From a checkpoint of a small segmentation model: encoder widths [48, 96], decoder widths [32, 32, 64, 128].
Rows from block 0 of the decoder, named by matrix and row number. Rows with one number belong to one channel. Each number is 200 + 20 x the weight over its row's rms, rounded and kept within 0 to 999. All counts start at 0. After the name is the row's rms in percent of the matrix's.
# convs0: first 3x3 conv (decoder.mid.0.convs.0.weight, 128x128x3x3), inputs 52-64, a 3x3 kernel for each
# convs1: second 3x3 conv (decoder.mid.0.convs.1.weight, 128x128x3x3, transposed), outputs 52-64, a 3x3 kernel for each
convs0.33,101,193,171,189,224,170,165,220,210,210,208,197,178,232,208,181,223,226,176,197,216,199,211,212,196,188,198,190,216,193,198,217,191,180,205,178,170,186,208,209,162,197,200,199,193,193,199,207,181,214,186,182,212,197,199,198,183,227,180,187,186,176,177,203,160,200,190,161,218,185,144,205,228,186,185,220,182,216,223,199,198,193,178,183,174,230,215,186,215,191,198,169,210,211,155,201,225,205,240,243,196,188,195,199,165,206,199,198,185,198,176,213,193,198,199,207,199,217
convs0.34,100,194,222,199,195,192,178,207,220,181,215,200,188,212,194,207,156,205,241,216,225,207,194,218,179,191,208,204,204,148,209,167,176,183,181,184,199,194,186,220,172,169,190,182,203,209,196,195,230,212,209,177,196,222,217,183,228,242,202,193,143,194,185,194,162,217,192,272,242,182,182,199,154,191,155,186,213,150,182,186,186,195,230,211,190,170,204,164,207,157,169,208,195,183,204,182,198,210,201,220,191,186,197,197,181,169,180,177,182,192,204,190,203,217,206,223,156,171
convs0.35,099,169,188,215,150,165,224,173,194,221,200,216,216,207,195,181,220,190,191,170,206,201,185,191,199,200,186,195,188,204,177,191,192,187,211,207,214,192,246,229,193,220,228,190,199,216,185,211,210,167,187,180,165,186,194,205,212,207,230,219,198,241,200,189,217,218,220,194,195,197,153,177,169,198,216,200,201,202,189,214,197,214,206,193,192,188,173,203,218,202,231,202,199,203,230,227,202,226,209,215,194,213,216,189,181,198,222,224,221,177,172,216,193,181,214,205,207,207
convs0.36,097,200,216,203,184,175,195,161,179,196,194,214,188,180,194,162,169,177,178,186,196,179,193,196,219,182,203,191,261,231,222,218,184,220,185,167,162,212,197,193,175,169,196,180,203,196,182,196,177,194,183,203,217,201,214,184,182,165,200,183,178,225,202,178,126,212,216,156,208,212,220,212,211,188,217,206,196,162,203,195,184,204,226,232,172,215,208,230,245,165,175,181,211,183,226,190,186,215,214,178,164,172,190,180,201,238,194,185,203,211,171,186,191,189,188,197,198,225
convs0.37,103,176,207,210,204,201,194,159,218,187,206,216,230,188,171,211,187,187,171,188,186,200,195,208,172,194,198,186,194,191,188,165,214,161,222,191,187,197,192,188,194,165,197,198,171,200,197,185,223,189,194,201,208,199,197,190,215,197,236,173,204,211,174,153,198,172,255,204,164,194,199,239,175,194,188,272,198,239,166,201,206,187,168,189,180,167,156,159,225,176,156,201,186,170,195,212,200,204,213,188,218,161,210,206,170,182,207,227,194,209,199,195,200,218,202,191,187,215
convs0.38,100,199,187,216,191,186,227,215,190,224,185,199,189,202,150,229,249,177,193,222,190,195,177,277,199,200,221,192,193,208,197,215,257,165,193,173,185,193,177,173,197,208,179,172,207,185,198,215,203,227,218,206,204,219,202,194,199,199,193,175,198,201,171,209,181,205,180,169,233,196,163,217,187,195,197,192,215,154,166,173,191,188,229,213,190,194,174,188,180,188,199,199,182,205,208,193,179,209,202,179,193,191,213,186,232,210,215,174,203,189,171,238,189,228,214,199,195,193
convs0.39,100,216,211,191,188,223,197,149,213,147,209,211,192,210,181,155,209,211,179,202,203,228,206,206,206,215,204,191,198,216,219,214,220,188,225,206,207,224,206,199,211,171,213,198,222,241,186,197,227,200,200,224,198,195,209,178,188,165,214,235,178,232,217,177,184,175,198,238,183,177,235,200,181,192,196,203,189,191,222,210,207,207,206,198,175,191,197,213,200,192,202,227,203,185,206,178,204,215,187,207,214,195,239,213,199,216,198,234,203,212,174,187,195,231,205,200,237,191
convs0.40,101,221,168,227,225,176,205,156,178,197,189,219,205,156,197,192,209,206,192,196,200,209,194,185,200,189,213,188,182,184,192,184,165,223,218,182,220,220,210,175,206,198,210,199,216,241,210,193,215,178,178,234,196,177,211,171,187,226,189,194,211,201,222,230,162,205,199,164,182,231,198,155,172,179,220,216,215,200,233,170,180,212,159,236,203,187,191,219,171,174,199,201,200,196,203,200,183,216,189,187,215,196,201,185,159,182,181,214,206,213,236,185,240,161,196,204,229,195
convs0.41,104,217,221,192,206,183,174,222,167,198,214,198,192,200,182,193,200,207,182,208,213,190,201,215,182,217,199,188,208,232,194,169,228,179,215,189,182,228,192,191,182,150,214,180,207,230,190,176,217,179,203,194,218,197,195,194,221,198,190,180,158,225,198,180,169,193,214,162,228,236,181,218,228,188,162,192,186,200,226,189,187,221,146,221,214,212,139,176,249,179,143,194,186,210,183,183,194,182,202,222,201,199,237,174,190,160,198,181,222,168,257,173,220,186,218,189,199,223
convs0.42,103,216,235,227,188,174,202,134,159,200,196,204,213,199,175,194,192,200,200,228,196,185,195,216,187,188,192,204,188,204,237,171,179,227,203,195,189,200,182,224,207,171,174,155,164,194,203,181,227,190,169,208,212,179,212,208,201,197,185,202,221,262,209,226,200,201,207,223,210,217,185,181,212,221,233,206,186,195,176,210,225,182,199,207,199,213,215,168,234,203,222,191,196,217,183,176,217,188,170,229,194,225,224,174,220,233,180,202,209,204,210,195,198,193,202,183,192,196
convs0.43,094,169,180,186,188,182,209,215,176,216,221,188,194,185,227,217,178,204,205,194,199,204,202,193,194,201,216,193,176,202,185,197,197,212,181,225,180,204,179,171,208,211,180,176,197,216,167,171,178,178,188,203,183,182,221,225,211,205,217,202,185,225,191,173,173,215,181,166,209,240,197,183,188,224,179,177,209,200,232,203,188,168,187,188,190,261,205,184,214,220,206,185,204,211,205,187,204,243,221,166,142,173,173,218,235,210,193,219,208,174,219,191,190,201,215,202,211,196
convs0.44,098,174,199,173,209,205,179,196,204,192,183,215,205,164,206,230,200,179,209,192,178,208,206,200,214,209,201,178,171,182,173,210,219,167,208,163,187,199,185,197,206,208,154,268,202,172,221,167,183,217,194,192,212,222,185,209,206,189,155,179,192,222,190,189,200,197,184,218,213,181,240,254,189,172,171,205,168,224,216,192,236,251,192,178,180,205,232,178,212,182,189,179,186,229,210,207,216,197,205,209,196,207,217,223,242,204,233,232,222,222,225,211,212,203,215,194,184,202
convs0.45,102,201,209,204,199,241,231,204,171,202,220,221,217,245,178,232,206,193,231,170,177,214,173,199,174,208,173,183,182,147,185,227,200,181,226,240,195,193,195,210,197,196,196,182,199,161,208,212,214,202,204,197,193,193,219,203,199,180,201,198,174,213,209,234,181,189,188,224,226,189,193,231,179,185,202,207,213,196,186,175,217,224,196,185,213,148,197,217,213,187,198,195,199,175,212,213,168,198,215,194,207,143,211,174,243,182,174,214,199,226,185,187,167,223,178,206,175,219
convs0.46,106,185,187,211,202,189,227,191,214,255,187,193,201,220,202,208,181,179,221,183,229,196,197,224,205,198,203,210,206,202,183,190,192,206,199,206,211,236,238,192,204,207,193,211,221,231,222,177,208,228,193,189,217,173,185,205,190,196,167,180,193,203,189,232,184,216,229,210,200,219,189,145,225,207,176,189,193,184,217,204,203,216,187,194,178,169,167,210,188,193,190,195,175,199,223,172,168,228,201,198,206,220,198,229,212,163,197,210,183,234,188,200,206,223,184,210,214,205
convs0.47,101,194,211,205,181,184,211,194,229,185,173,213,215,250,174,201,222,193,213,191,200,189,208,179,179,192,172,197,217,211,211,194,168,156,180,192,210,204,204,193,195,194,199,204,223,212,194,199,194,201,196,187,184,186,203,213,158,137,254,180,229,167,192,229,215,230,196,190,202,195,210,185,204,174,195,222,202,180,222,230,195,186,187,204,180,215,160,238,193,194,192,223,219,231,192,214,198,200,225,229,214,204,201,204,168,196,175,188,195,198,202,216,171,216,204,220,166,166
convs0.48,100,150,210,217,180,192,190,179,228,163,201,223,210,202,209,180,181,174,170,189,199,196,206,190,184,212,204,204,212,192,221,216,198,167,194,189,190,210,177,191,230,188,213,259,237,198,158,200,191,195,205,186,189,222,181,240,243,225,212,211,200,140,146,144,211,174,196,243,202,210,233,237,221,178,175,235,197,227,187,189,173,183,221,188,200,196,254,242,180,175,191,191,213,193,200,191,208,168,173,195,181,191,189,172,165,194,176,211,191,216,217,223,177,177,190,204,201,178
convs0.49,102,176,202,178,177,213,167,202,210,192,205,175,179,199,172,217,223,234,185,220,213,225,198,196,205,209,196,220,211,208,172,211,221,195,183,224,177,162,200,214,173,186,205,175,178,209,201,227,196,204,233,196,215,214,192,178,175,192,219,164,197,185,145,187,223,191,205,220,168,208,221,172,206,180,193,178,210,223,182,176,234,183,191,211,231,207,161,187,228,205,192,189,205,215,187,218,213,175,212,207,197,219,193,173,214,180,165,208,206,212,228,186,232,229,161,204,244,177
convs0.50,100,185,196,205,200,198,164,155,191,160,204,179,190,238,211,237,204,180,173,188,181,175,188,172,189,209,189,201,199,223,225,195,206,216,236,195,211,199,213,239,219,217,191,168,182,194,193,177,183,173,211,213,220,215,157,190,193,182,197,183,203,202,215,233,181,187,187,172,181,190,188,202,177,206,238,198,176,183,156,209,191,193,192,218,226,209,196,210,190,165,219,226,226,206,223,177,199,204,169,226,168,172,190,194,180,196,235,219,200,199,207,212,178,245,201,171,227,187
convs0.51,103,194,191,175,200,204,197,186,198,226,196,218,206,189,219,205,185,166,171,191,202,186,207,200,174,177,207,205,197,217,198,242,176,189,228,161,197,199,219,239,256,181,168,273,213,220,185,211,203,196,207,186,201,198,181,190,201,226,219,227,198,185,196,219,176,195,173,209,241,228,153,232,202,199,201,173,229,187,199,211,156,171,197,192,207,206,210,183,172,193,169,198,187,179,172,195,225,196,207,197,208,197,199,179,190,199,185,190,171,198,210,201,181,198,184,232,179,208
convs0.52,097,215,203,175,216,177,174,179,187,203,201,172,200,213,152,206,208,185,207,156,169,163,177,182,187,202,194,219,165,171,186,189,201,192,179,221,186,178,170,187,183,221,219,167,173,224,203,204,172,177,210,182,176,202,198,198,187,224,192,176,193,197,170,184,211,187,188,194,154,196,203,169,175,200,214,204,231,176,195,210,216,157,205,226,227,210,194,212,212,188,201,184,197,199,165,221,205,197,221,183,174,173,196,161,205,200,163,176,203,168,199,215,221,162,204,206,202,173
convs0.53,103,205,176,186,233,150,184,239,162,190,211,207,213,148,209,237,171,178,181,193,190,197,219,206,202,193,198,184,212,202,182,193,184,219,167,192,190,191,232,225,230,194,203,172,208,219,192,225,217,186,208,206,195,191,201,183,195,202,193,208,192,184,203,212,211,182,211,172,189,208,190,135,180,194,189,170,209,185,200,191,178,234,206,207,224,178,211,200,195,188,231,185,200,203,201,196,203,203,191,199,213,158,213,238,189,222,165,193,208,198,198,211,183,195,207,167,196,212
convs0.54,102,215,169,204,208,232,189,225,190,163,229,178,199,209,198,206,220,194,220,203,203,188,198,187,194,205,174,198,216,226,226,184,181,176,201,189,214,187,190,207,229,202,209,187,193,194,206,212,198,198,174,181,199,180,185,202,196,209,227,222,161,189,211,207,216,180,211,183,205,165,206,166,166,201,205,221,194,181,216,202,182,203,197,167,206,211,177,192,196,214,184,185,215,207,196,186,202,211,211,187,192,181,174,213,187,151,193,209,196,239,162,192,221,236,184,204,204,205
convs0.55,098,218,185,194,187,206,197,175,224,225,153,192,207,198,184,216,222,212,194,235,219,207,179,194,193,189,199,191,201,165,190,166,184,199,195,213,235,179,198,189,204,194,175,190,193,195,189,203,204,177,178,200,191,190,183,188,195,207,214,212,211,211,187,196,197,183,135,219,196,183,177,182,160,162,168,196,237,174,196,270,207,192,213,217,199,191,186,224,222,205,196,194,189,188,210,215,202,248,226,232,225,166,207,195,169,188,224,203,174,213,247,219,204,204,231,195,221,194
convs0.56,101,209,169,246,196,210,208,152,202,169,203,189,212,195,204,187,193,146,210,189,195,192,186,206,184,182,190,183,193,185,197,215,165,175,198,163,161,196,174,205,216,206,211,219,223,209,204,194,209,222,200,210,213,206,196,184,209,195,168,214,228,213,181,215,186,157,193,185,211,224,198,175,181,201,221,209,197,182,214,164,124,197,272,206,212,218,180,193,203,167,184,204,210,206,230,218,186,191,195,177,198,182,203,206,202,210,170,179,180,194,224,236,198,208,220,212,219,207
convs0.57,101,232,181,163,207,205,201,212,197,171,192,187,201,226,197,178,200,131,201,201,198,181,202,201,210,189,185,188,221,221,221,206,215,239,196,205,226,192,203,185,191,179,163,203,153,197,211,241,190,217,219,202,196,223,228,212,191,192,196,176,213,204,212,182,203,194,178,204,186,240,196,181,245,201,207,197,186,191,188,159,212,194,197,171,191,204,155,199,163,214,230,212,202,185,184,183,175,198,231,197,197,162,171,179,212,217,185,229,200,204,211,190,214,218,207,217,187,184
convs0.58,102,192,203,206,185,196,198,232,196,204,177,165,215,199,179,189,220,189,193,173,213,184,185,208,189,188,215,207,173,201,207,188,185,221,189,168,222,204,197,180,182,204,199,208,206,161,202,190,191,209,178,206,191,165,241,198,176,183,185,153,199,199,173,190,170,191,173,183,208,210,180,176,228,188,196,209,186,160,225,194,198,173,227,180,233,197,152,236,213,205,237,221,199,206,203,175,188,206,180,192,181,178,205,149,193,262,169,231,255,197,200,187,197,173,177,215,175,187
convs0.59,101,204,214,159,213,277,191,200,163,202,169,176,225,180,223,245,218,200,227,202,198,227,208,189,175,203,205,193,200,215,201,180,228,204,186,206,203,198,195,208,187,151,211,214,193,188,174,191,185,185,177,168,207,206,198,195,198,176,202,211,189,181,196,206,177,178,155,207,214,185,177,210,179,201,189,228,226,233,232,206,191,198,193,172,190,211,171,228,209,174,166,217,227,202,187,178,195,197,209,211,210,221,200,162,149,203,211,204,205,223,187,193,185,178,205,178,207,208
convs0.60,097,221,228,205,197,185,191,181,216,162,172,221,199,149,186,220,205,229,214,206,204,201,206,193,209,216,199,204,221,210,203,214,185,181,220,199,202,218,183,175,209,200,177,185,250,181,216,162,193,220,172,186,184,197,218,215,223,211,199,156,179,183,175,209,208,207,196,199,182,189,178,168,206,224,229,210,196,187,209,206,201,202,174,210,171,145,176,184,167,168,189,203,197,208,188,206,192,180,173,182,213,188,188,213,208,208,212,229,229,212,205,187,221,221,205,208,190,209
convs0.61,098,192,204,200,201,189,213,157,165,183,229,168,210,203,212,209,220,202,250,188,216,199,200,198,195,208,215,208,183,159,160,206,209,209,195,200,180,175,185,190,183,218,193,202,202,210,216,223,182,226,207,208,202,193,203,160,216,180,187,198,162,192,207,236,185,181,204,180,234,214,251,204,186,209,190,181,189,185,182,210,208,203,166,228,235,208,165,219,201,202,195,195,192,201,202,204,255,234,217,219,198,180,213,210,199,223,215,188,211,194,210,192,208,223,188,175,192,195
convs0.62,102,234,228,231,227,183,207,184,204,186,174,209,206,205,175,206,219,213,189,208,212,204,202,206,199,190,192,194,210,239,208,217,198,164,202,205,209,204,212,219,243,201,255,212,211,188,198,205,201,211,182,158,166,205,202,191,197,202,206,236,202,212,199,206,212,209,208,199,188,172,206,207,191,208,218,207,202,181,190,183,210,224,188,194,211,190,196,178,223,213,181,214,228,212,197,170,195,171,183,221,221,208,188,187,137,141,161,191,199,189,167,176,187,238,224,193,246,239
convs1.33,095,193,214,214,234,204,198,210,164,190,221,177,203,227,169,154,220,169,174,182,217,191,181,190,183,207,183,207,214,217,203,213,203,211,185,169,179,230,226,203,209,220,203,213,184,208,209,200,173,186,228,199,206,216,190,214,211,258,152,188,202,167,202,195,215,168,183,225,198,179,210,215,211,238,200,184,204,198,184,179,181,208,216,177,205,218,175,217,200,193,212,160,188,194,222,217,204,173,149,190,205,193,247,205,207,216,210,195,201,181,194,189,166,181,178,164,204,211
convs1.34,088,190,190,207,202,210,192,179,185,198,181,187,190,174,213,220,214,212,251,186,170,189,200,183,186,190,197,210,178,222,213,209,208,176,205,211,195,171,150,206,213,151,186,205,184,200,209,224,224,197,214,216,185,239,190,216,213,191,194,177,202,204,212,211,218,242,242,225,222,204,212,192,189,162,211,196,190,201,189,208,182,199,207,209,220,167,196,180,185,174,185,183,170,177,188,191,212,224,216,186,198,193,201,177,184,181,164,193,223,226,204,220,205,206,234,208,196,212
convs1.35,110,180,239,211,178,227,221,199,176,210,184,173,188,202,174,185,219,218,214,199,209,181,194,196,198,196,210,208,209,187,203,206,192,214,213,228,207,208,203,228,134,172,217,178,206,228,201,220,198,221,206,211,195,161,186,185,211,193,177,213,213,214,201,177,216,218,177,195,205,180,176,196,214,168,180,201,181,167,166,235,225,204,192,203,185,163,200,163,194,198,181,181,229,239,179,223,218,234,199,203,195,229,221,164,202,219,173,193,199,205,207,222,213,220,225,227,205,201
convs1.36,104,203,184,182,198,202,211,217,197,186,198,214,208,190,202,204,199,227,217,194,198,189,200,193,190,195,217,195,183,215,214,170,205,179,210,177,158,227,215,200,178,192,175,186,218,185,175,193,183,211,174,170,203,197,198,184,176,213,185,206,218,201,230,198,191,198,189,207,208,198,166,175,190,166,208,186,192,218,209,219,217,233,177,155,207,161,164,205,192,225,210,165,177,176,186,180,229,191,194,212,205,171,222,196,188,211,200,214,233,210,190,173,216,187,142,185,213,200
convs1.37,099,227,206,219,221,192,207,217,222,202,193,194,195,207,218,216,210,188,226,185,193,205,191,224,193,206,233,209,193,226,200,216,226,190,208,222,218,197,215,185,183,203,197,206,195,163,227,213,165,210,214,190,223,204,262,228,217,183,207,216,162,199,174,203,221,192,146,214,232,170,221,240,187,188,225,181,189,196,205,195,206,195,188,223,239,210,226,230,221,187,181,223,171,203,183,207,224,220,217,212,223,206,184,216,188,223,210,191,192,222,186,198,230,203,202,205,222,215
convs1.38,094,211,223,217,222,181,211,223,190,171,200,170,191,155,168,183,198,235,206,182,217,188,189,199,208,189,182,214,202,188,189,184,208,179,215,208,185,205,184,196,197,184,199,190,204,228,201,179,187,187,192,161,221,195,231,192,222,200,202,186,194,206,197,229,208,200,213,231,188,211,212,167,181,189,217,197,204,228,172,201,188,232,207,202,183,230,166,198,188,207,169,221,189,194,173,234,204,160,193,201,194,209,192,191,237,223,223,153,233,212,229,186,197,228,184,177,223,177
convs1.39,098,222,177,208,195,192,231,189,190,187,200,223,184,205,194,211,198,218,216,205,206,193,206,197,213,157,235,213,195,188,184,181,198,175,204,194,195,200,215,210,206,227,185,199,219,184,170,229,197,201,194,166,176,162,171,192,195,214,192,223,222,205,213,201,172,204,163,201,215,176,185,191,233,204,218,205,194,210,188,183,203,173,177,160,162,170,200,194,214,215,190,223,196,201,212,183,181,223,194,180,210,197,180,206,207,169,215,196,201,183,178,205,186,188,227,176,196,192
convs1.40,094,174,197,190,210,217,200,215,240,198,210,212,194,200,207,173,214,233,220,214,203,189,178,206,206,178,201,226,219,197,207,212,185,185,209,163,178,223,216,210,192,218,196,186,198,229,170,209,232,183,183,203,221,223,210,204,211,220,216,250,238,203,220,221,200,223,224,176,205,176,201,238,211,203,194,179,192,199,192,210,210,185,180,165,192,220,203,189,218,202,247,203,206,183,177,212,235,216,204,204,211,204,184,175,244,210,200,209,160,197,204,198,180,180,190,159,205,190
convs1.41,101,185,185,192,174,174,189,159,187,239,213,192,201,221,187,181,198,180,188,193,169,191,191,219,211,234,197,183,209,210,182,225,190,192,192,186,188,170,203,195,197,222,208,212,228,210,185,170,198,215,178,200,172,215,245,204,190,199,196,195,195,212,190,214,191,221,208,188,207,168,205,213,208,198,236,227,169,241,197,224,195,196,185,207,182,183,187,171,181,176,183,213,227,163,207,194,192,195,166,192,190,197,198,198,220,240,187,195,188,212,209,182,255,222,235,215,204,188
convs1.42,098,208,238,213,162,168,168,186,208,208,220,184,212,200,208,180,217,203,215,169,184,206,178,158,225,204,204,184,209,230,232,207,230,214,154,181,211,211,173,210,196,151,181,182,179,212,234,216,186,242,198,205,203,203,243,228,228,218,181,205,194,195,217,212,218,220,216,182,208,197,175,208,206,195,216,206,196,206,192,193,169,181,167,192,175,188,204,206,176,203,199,193,191,196,159,198,210,184,201,183,220,190,179,203,204,203,186,170,235,192,195,206,183,214,203,191,211,239
convs1.43,110,188,191,178,161,199,242,218,188,218,197,231,230,204,213,226,198,197,199,172,208,163,205,209,184,188,185,188,235,209,219,222,200,180,192,224,206,199,195,196,196,212,203,211,205,222,202,201,184,234,213,224,199,181,220,179,200,176,177,199,180,215,200,184,189,191,185,195,179,187,236,235,210,265,250,169,269,227,189,184,206,191,237,196,190,203,176,159,207,195,192,192,200,171,189,202,203,203,202,195,198,219,179,209,237,210,211,218,221,189,176,217,198,166,205,184,206,182
convs1.44,100,180,210,225,200,227,239,184,201,222,228,188,220,232,183,208,190,166,184,228,180,184,201,205,213,193,193,187,237,197,207,247,211,186,218,171,177,194,181,219,194,206,223,214,177,189,226,217,197,214,218,219,220,207,220,226,177,200,175,210,207,169,207,233,205,149,176,173,164,189,200,186,189,215,188,178,217,211,219,202,181,196,213,206,179,213,215,211,210,205,223,187,170,151,223,215,186,218,202,208,216,188,217,172,191,217,192,199,199,220,221,194,217,193,182,207,188,197
convs1.45,093,195,232,170,185,215,177,191,158,188,205,206,210,168,195,208,193,182,232,200,196,205,160,203,168,193,212,194,218,219,230,234,232,208,234,228,198,217,203,210,157,183,208,185,215,210,190,192,202,232,196,206,211,202,205,203,199,185,175,209,212,192,199,245,183,178,198,223,241,194,167,219,216,218,178,197,223,165,197,212,179,201,241,221,173,203,175,219,220,213,232,245,242,203,225,244,188,195,216,215,230,215,217,203,220,192,192,177,193,189,188,208,219,217,215,234,218,204
convs1.46,113,191,201,224,236,234,264,220,266,231,202,182,181,214,178,183,207,219,215,178,220,219,222,187,207,192,219,198,224,187,186,195,197,203,161,203,214,191,176,228,189,175,189,189,206,208,223,185,189,187,195,222,214,185,242,205,219,217,181,206,216,206,180,213,154,197,186,178,186,205,190,204,188,199,187,176,198,194,232,173,195,227,194,203,155,226,223,167,218,212,188,220,187,164,233,235,153,199,218,141,190,197,187,187,182,181,186,162,196,213,211,207,191,167,169,211,179,183
convs1.47,093,195,214,184,204,187,210,195,219,213,216,210,231,223,178,258,226,211,209,192,200,162,219,181,236,174,181,205,194,214,234,202,197,226,222,206,195,204,209,234,239,195,220,204,212,233,204,206,217,217,211,197,230,208,210,198,201,213,195,174,198,212,222,223,197,208,215,183,216,193,171,213,222,196,192,205,205,208,198,204,169,200,190,186,210,196,191,175,191,187,197,174,219,202,206,223,164,203,202,187,208,191,177,174,191,205,211,151,202,189,218,239,194,223,198,182,184,182
convs1.48,104,183,183,235,193,202,233,170,179,207,233,255,250,246,248,216,191,201,195,177,215,201,168,166,181,209,198,208,177,211,204,174,222,206,188,202,211,216,178,201,212,203,184,231,201,194,196,229,221,243,207,167,205,216,199,205,173,178,208,170,196,200,193,177,173,165,221,185,174,191,215,208,194,221,193,158,205,194,173,197,195,190,173,208,192,201,177,186,206,193,192,166,174,198,200,225,221,225,211,199,173,191,208,178,202,206,208,198,196,165,179,190,179,180,175,203,237,201
convs1.49,092,215,203,185,153,182,198,173,224,207,200,222,173,186,216,192,171,179,224,185,229,218,187,205,212,182,183,175,185,181,201,181,172,190,196,220,197,177,198,222,173,203,185,191,200,201,216,189,195,196,200,174,204,193,189,205,216,231,200,156,198,192,142,211,171,198,193,218,231,183,182,205,184,220,217,202,212,211,187,198,212,197,216,236,209,192,248,223,168,201,201,220,185,221,219,209,222,185,199,192,273,182,176,172,220,176,206,220,198,218,171,173,210,186,223,159,209,220
convs1.50,106,205,222,182,191,198,214,184,168,197,217,181,191,265,243,188,240,213,182,202,201,192,200,247,211,204,225,218,198,217,199,202,241,218,216,227,227,214,186,209,202,202,186,197,193,223,207,181,187,203,157,199,179,199,215,171,191,188,192,211,209,212,218,219,160,196,187,176,242,167,152,223,219,209,214,164,208,234,196,219,253,218,251,217,215,197,165,211,181,197,220,201,197,237,187,206,183,215,214,187,198,213,224,214,188,188,212,211,198,208,183,209,195,184,232,182,218,234
convs1.51,097,203,219,205,198,220,211,159,198,184,212,208,215,215,191,211,182,156,187,186,179,194,203,200,200,201,270,243,184,190,229,194,191,216,191,222,197,219,229,217,234,210,199,213,212,223,177,229,221,197,184,202,209,218,197,193,175,187,215,184,207,186,192,203,164,205,233,189,200,148,228,207,208,230,215,214,199,216,225,204,198,220,164,178,186,203,209,168,245,228,184,183,220,197,236,225,198,206,205,177,220,248,178,182,235,196,227,201,202,206,209,231,194,205,184,224,220,214
convs1.52,093,209,231,205,197,213,235,194,220,208,206,195,228,193,162,232,196,184,185,229,209,213,212,217,234,211,182,197,210,226,212,189,205,212,182,182,179,198,213,186,195,210,196,209,188,179,199,196,166,215,194,139,204,195,184,200,195,188,223,188,199,190,181,192,173,188,170,218,185,183,214,179,202,188,182,192,180,159,189,191,180,222,192,191,192,194,199,214,173,213,212,185,202,191,201,189,199,165,175,196,198,215,183,198,204,224,199,186,208,200,233,232,197,207,210,215,203,223
convs1.53,097,178,225,203,203,238,210,216,238,182,199,195,212,171,193,198,186,195,170,182,209,209,173,207,169,180,182,227,239,223,187,209,207,169,191,193,186,199,201,202,185,248,217,206,224,212,207,197,192,207,166,201,192,210,226,225,153,204,252,204,207,226,181,210,179,197,178,249,201,196,220,218,201,220,210,192,180,222,183,190,197,177,156,174,157,189,236,202,181,199,229,231,229,203,195,193,210,181,225,201,202,199,200,195,202,181,207,180,192,238,210,207,177,168,210,176,175,169
convs1.54,099,201,194,209,232,184,205,206,161,200,215,237,213,205,212,210,220,192,198,201,205,190,202,196,185,171,210,203,177,253,226,218,206,198,215,201,180,177,199,187,213,214,186,228,173,212,206,216,207,214,192,192,206,201,207,212,205,196,178,190,157,185,177,196,195,170,203,198,236,230,211,204,188,168,247,243,178,173,235,229,177,227,213,229,236,197,212,215,167,181,149,195,185,187,212,180,232,213,221,225,191,203,174,203,186,197,209,170,202,193,215,181,177,209,186,188,227,208
convs1.55,088,205,220,193,176,196,203,201,182,193,233,224,218,179,196,188,188,193,213,223,188,222,222,194,198,197,208,238,200,169,205,228,225,201,184,211,221,203,214,226,200,213,220,234,237,220,179,191,197,187,183,204,189,192,187,190,188,233,188,183,190,216,210,192,228,219,195,198,181,174,194,187,171,186,207,194,168,182,248,225,177,209,194,183,203,226,205,222,191,199,191,220,208,200,206,172,207,229,213,182,194,221,228,191,187,227,216,185,229,153,177,178,194,208,192,171,156,219
convs1.56,114,199,205,180,188,189,187,198,180,199,183,215,203,226,235,219,218,201,215,194,190,198,190,205,196,201,193,190,185,180,180,187,184,189,178,177,185,174,174,180,194,183,182,203,196,189,167,178,160,202,201,182,244,200,196,214,192,222,203,186,211,198,218,180,210,193,211,190,184,238,171,151,175,208,199,197,189,184,190,176,170,216,218,200,208,197,179,152,234,179,161,247,212,194,230,207,212,185,206,211,206,181,214,208,201,198,189,201,214,205,185,176,189,201,194,198,240,202
convs1.57,097,195,165,199,181,220,195,218,188,217,209,190,199,208,165,199,216,212,211,183,179,216,227,197,204,189,210,188,208,224,195,188,200,185,203,208,198,183,213,222,207,216,180,206,199,220,176,168,192,189,186,174,197,204,211,202,241,229,195,249,210,195,237,247,204,221,210,191,210,218,210,157,227,170,195,189,181,182,186,208,178,198,186,189,182,210,205,223,218,188,250,196,197,229,219,224,188,183,224,197,195,198,204,173,234,208,193,220,181,182,213,223,200,207,221,229,215,191
convs1.58,098,230,232,220,200,226,201,193,209,195,183,197,195,204,181,186,211,184,185,163,185,134,196,218,174,176,228,171,127,147,167,166,210,189,182,198,216,196,191,198,196,198,205,214,209,203,227,231,238,221,169,206,190,200,213,178,214,231,211,193,176,217,209,171,190,209,185,173,192,186,186,211,214,229,203,176,212,204,181,177,202,196,196,193,188,216,217,213,198,198,200,193,164,143,204,183,198,209,204,220,206,193,198,188,188,208,197,192,203,196,180,198,215,207,187,210,216,219
convs1.59,102,183,207,213,209,227,178,206,203,208,214,176,177,207,230,150,207,215,213,188,190,210,160,212,184,142,178,203,212,207,203,201,201,224,192,179,227,201,175,220,193,171,205,203,232,200,201,179,194,175,179,208,206,213,196,212,207,234,190,178,201,211,214,206,196,207,192,200,195,214,210,210,195,193,210,211,219,188,203,205,234,209,202,201,209,243,176,175,188,194,169,159,162,191,202,206,191,177,194,207,190,203,179,219,172,170,198,220,211,198,222,204,175,230,200,164,193,200
convs1.60,096,189,176,190,193,175,208,200,232,224,210,220,208,202,199,185,189,179,205,190,201,191,173,182,201,158,173,189,238,234,203,208,210,184,243,191,171,200,180,203,195,205,222,198,229,215,162,181,180,200,170,214,246,205,205,191,219,247,215,231,218,213,214,178,173,154,209,203,200,210,206,219,218,220,220,199,226,230,186,200,194,179,210,190,213,190,181,190,154,167,191,224,215,175,215,208,185,177,189,217,218,219,188,202,211,213,207,185,180,212,206,215,184,177,211,189,208,174
convs1.61,095,168,186,198,199,204,211,177,211,173,238,194,169,212,145,224,214,232,195,205,219,211,211,201,178,192,176,194,198,186,208,188,192,206,215,218,190,189,201,215,210,192,183,176,193,212,178,192,234,217,185,208,197,171,196,153,184,217,213,201,207,189,207,181,141,178,239,188,201,196,172,198,213,150,172,209,198,197,205,207,211,164,185,189,188,213,184,194,190,194,199,175,188,181,209,218,178,207,222,162,209,229,214,175,193,226,215,193,194,197,230,222,196,182,171,178,199,198
convs1.62,100,213,211,228,178,220,214,183,212,205,198,210,226,177,200,229,196,230,221,181,213,210,167,223,181,192,227,208,205,205,193,206,230,173,218,201,187,184,190,148,175,191,157,178,175,200,186,195,210,183,176,209,173,180,229,199,215,197,211,171,182,206,170,192,221,224,200,207,204,181,186,189,191,166,199,199,171,202,229,206,207,223,194,150,213,195,194,153,217,196,192,213,180,183,209,189,217,178,185,182,246,160,172,205,172,215,183,209,228,181,175,202,179,191,179,208,217,229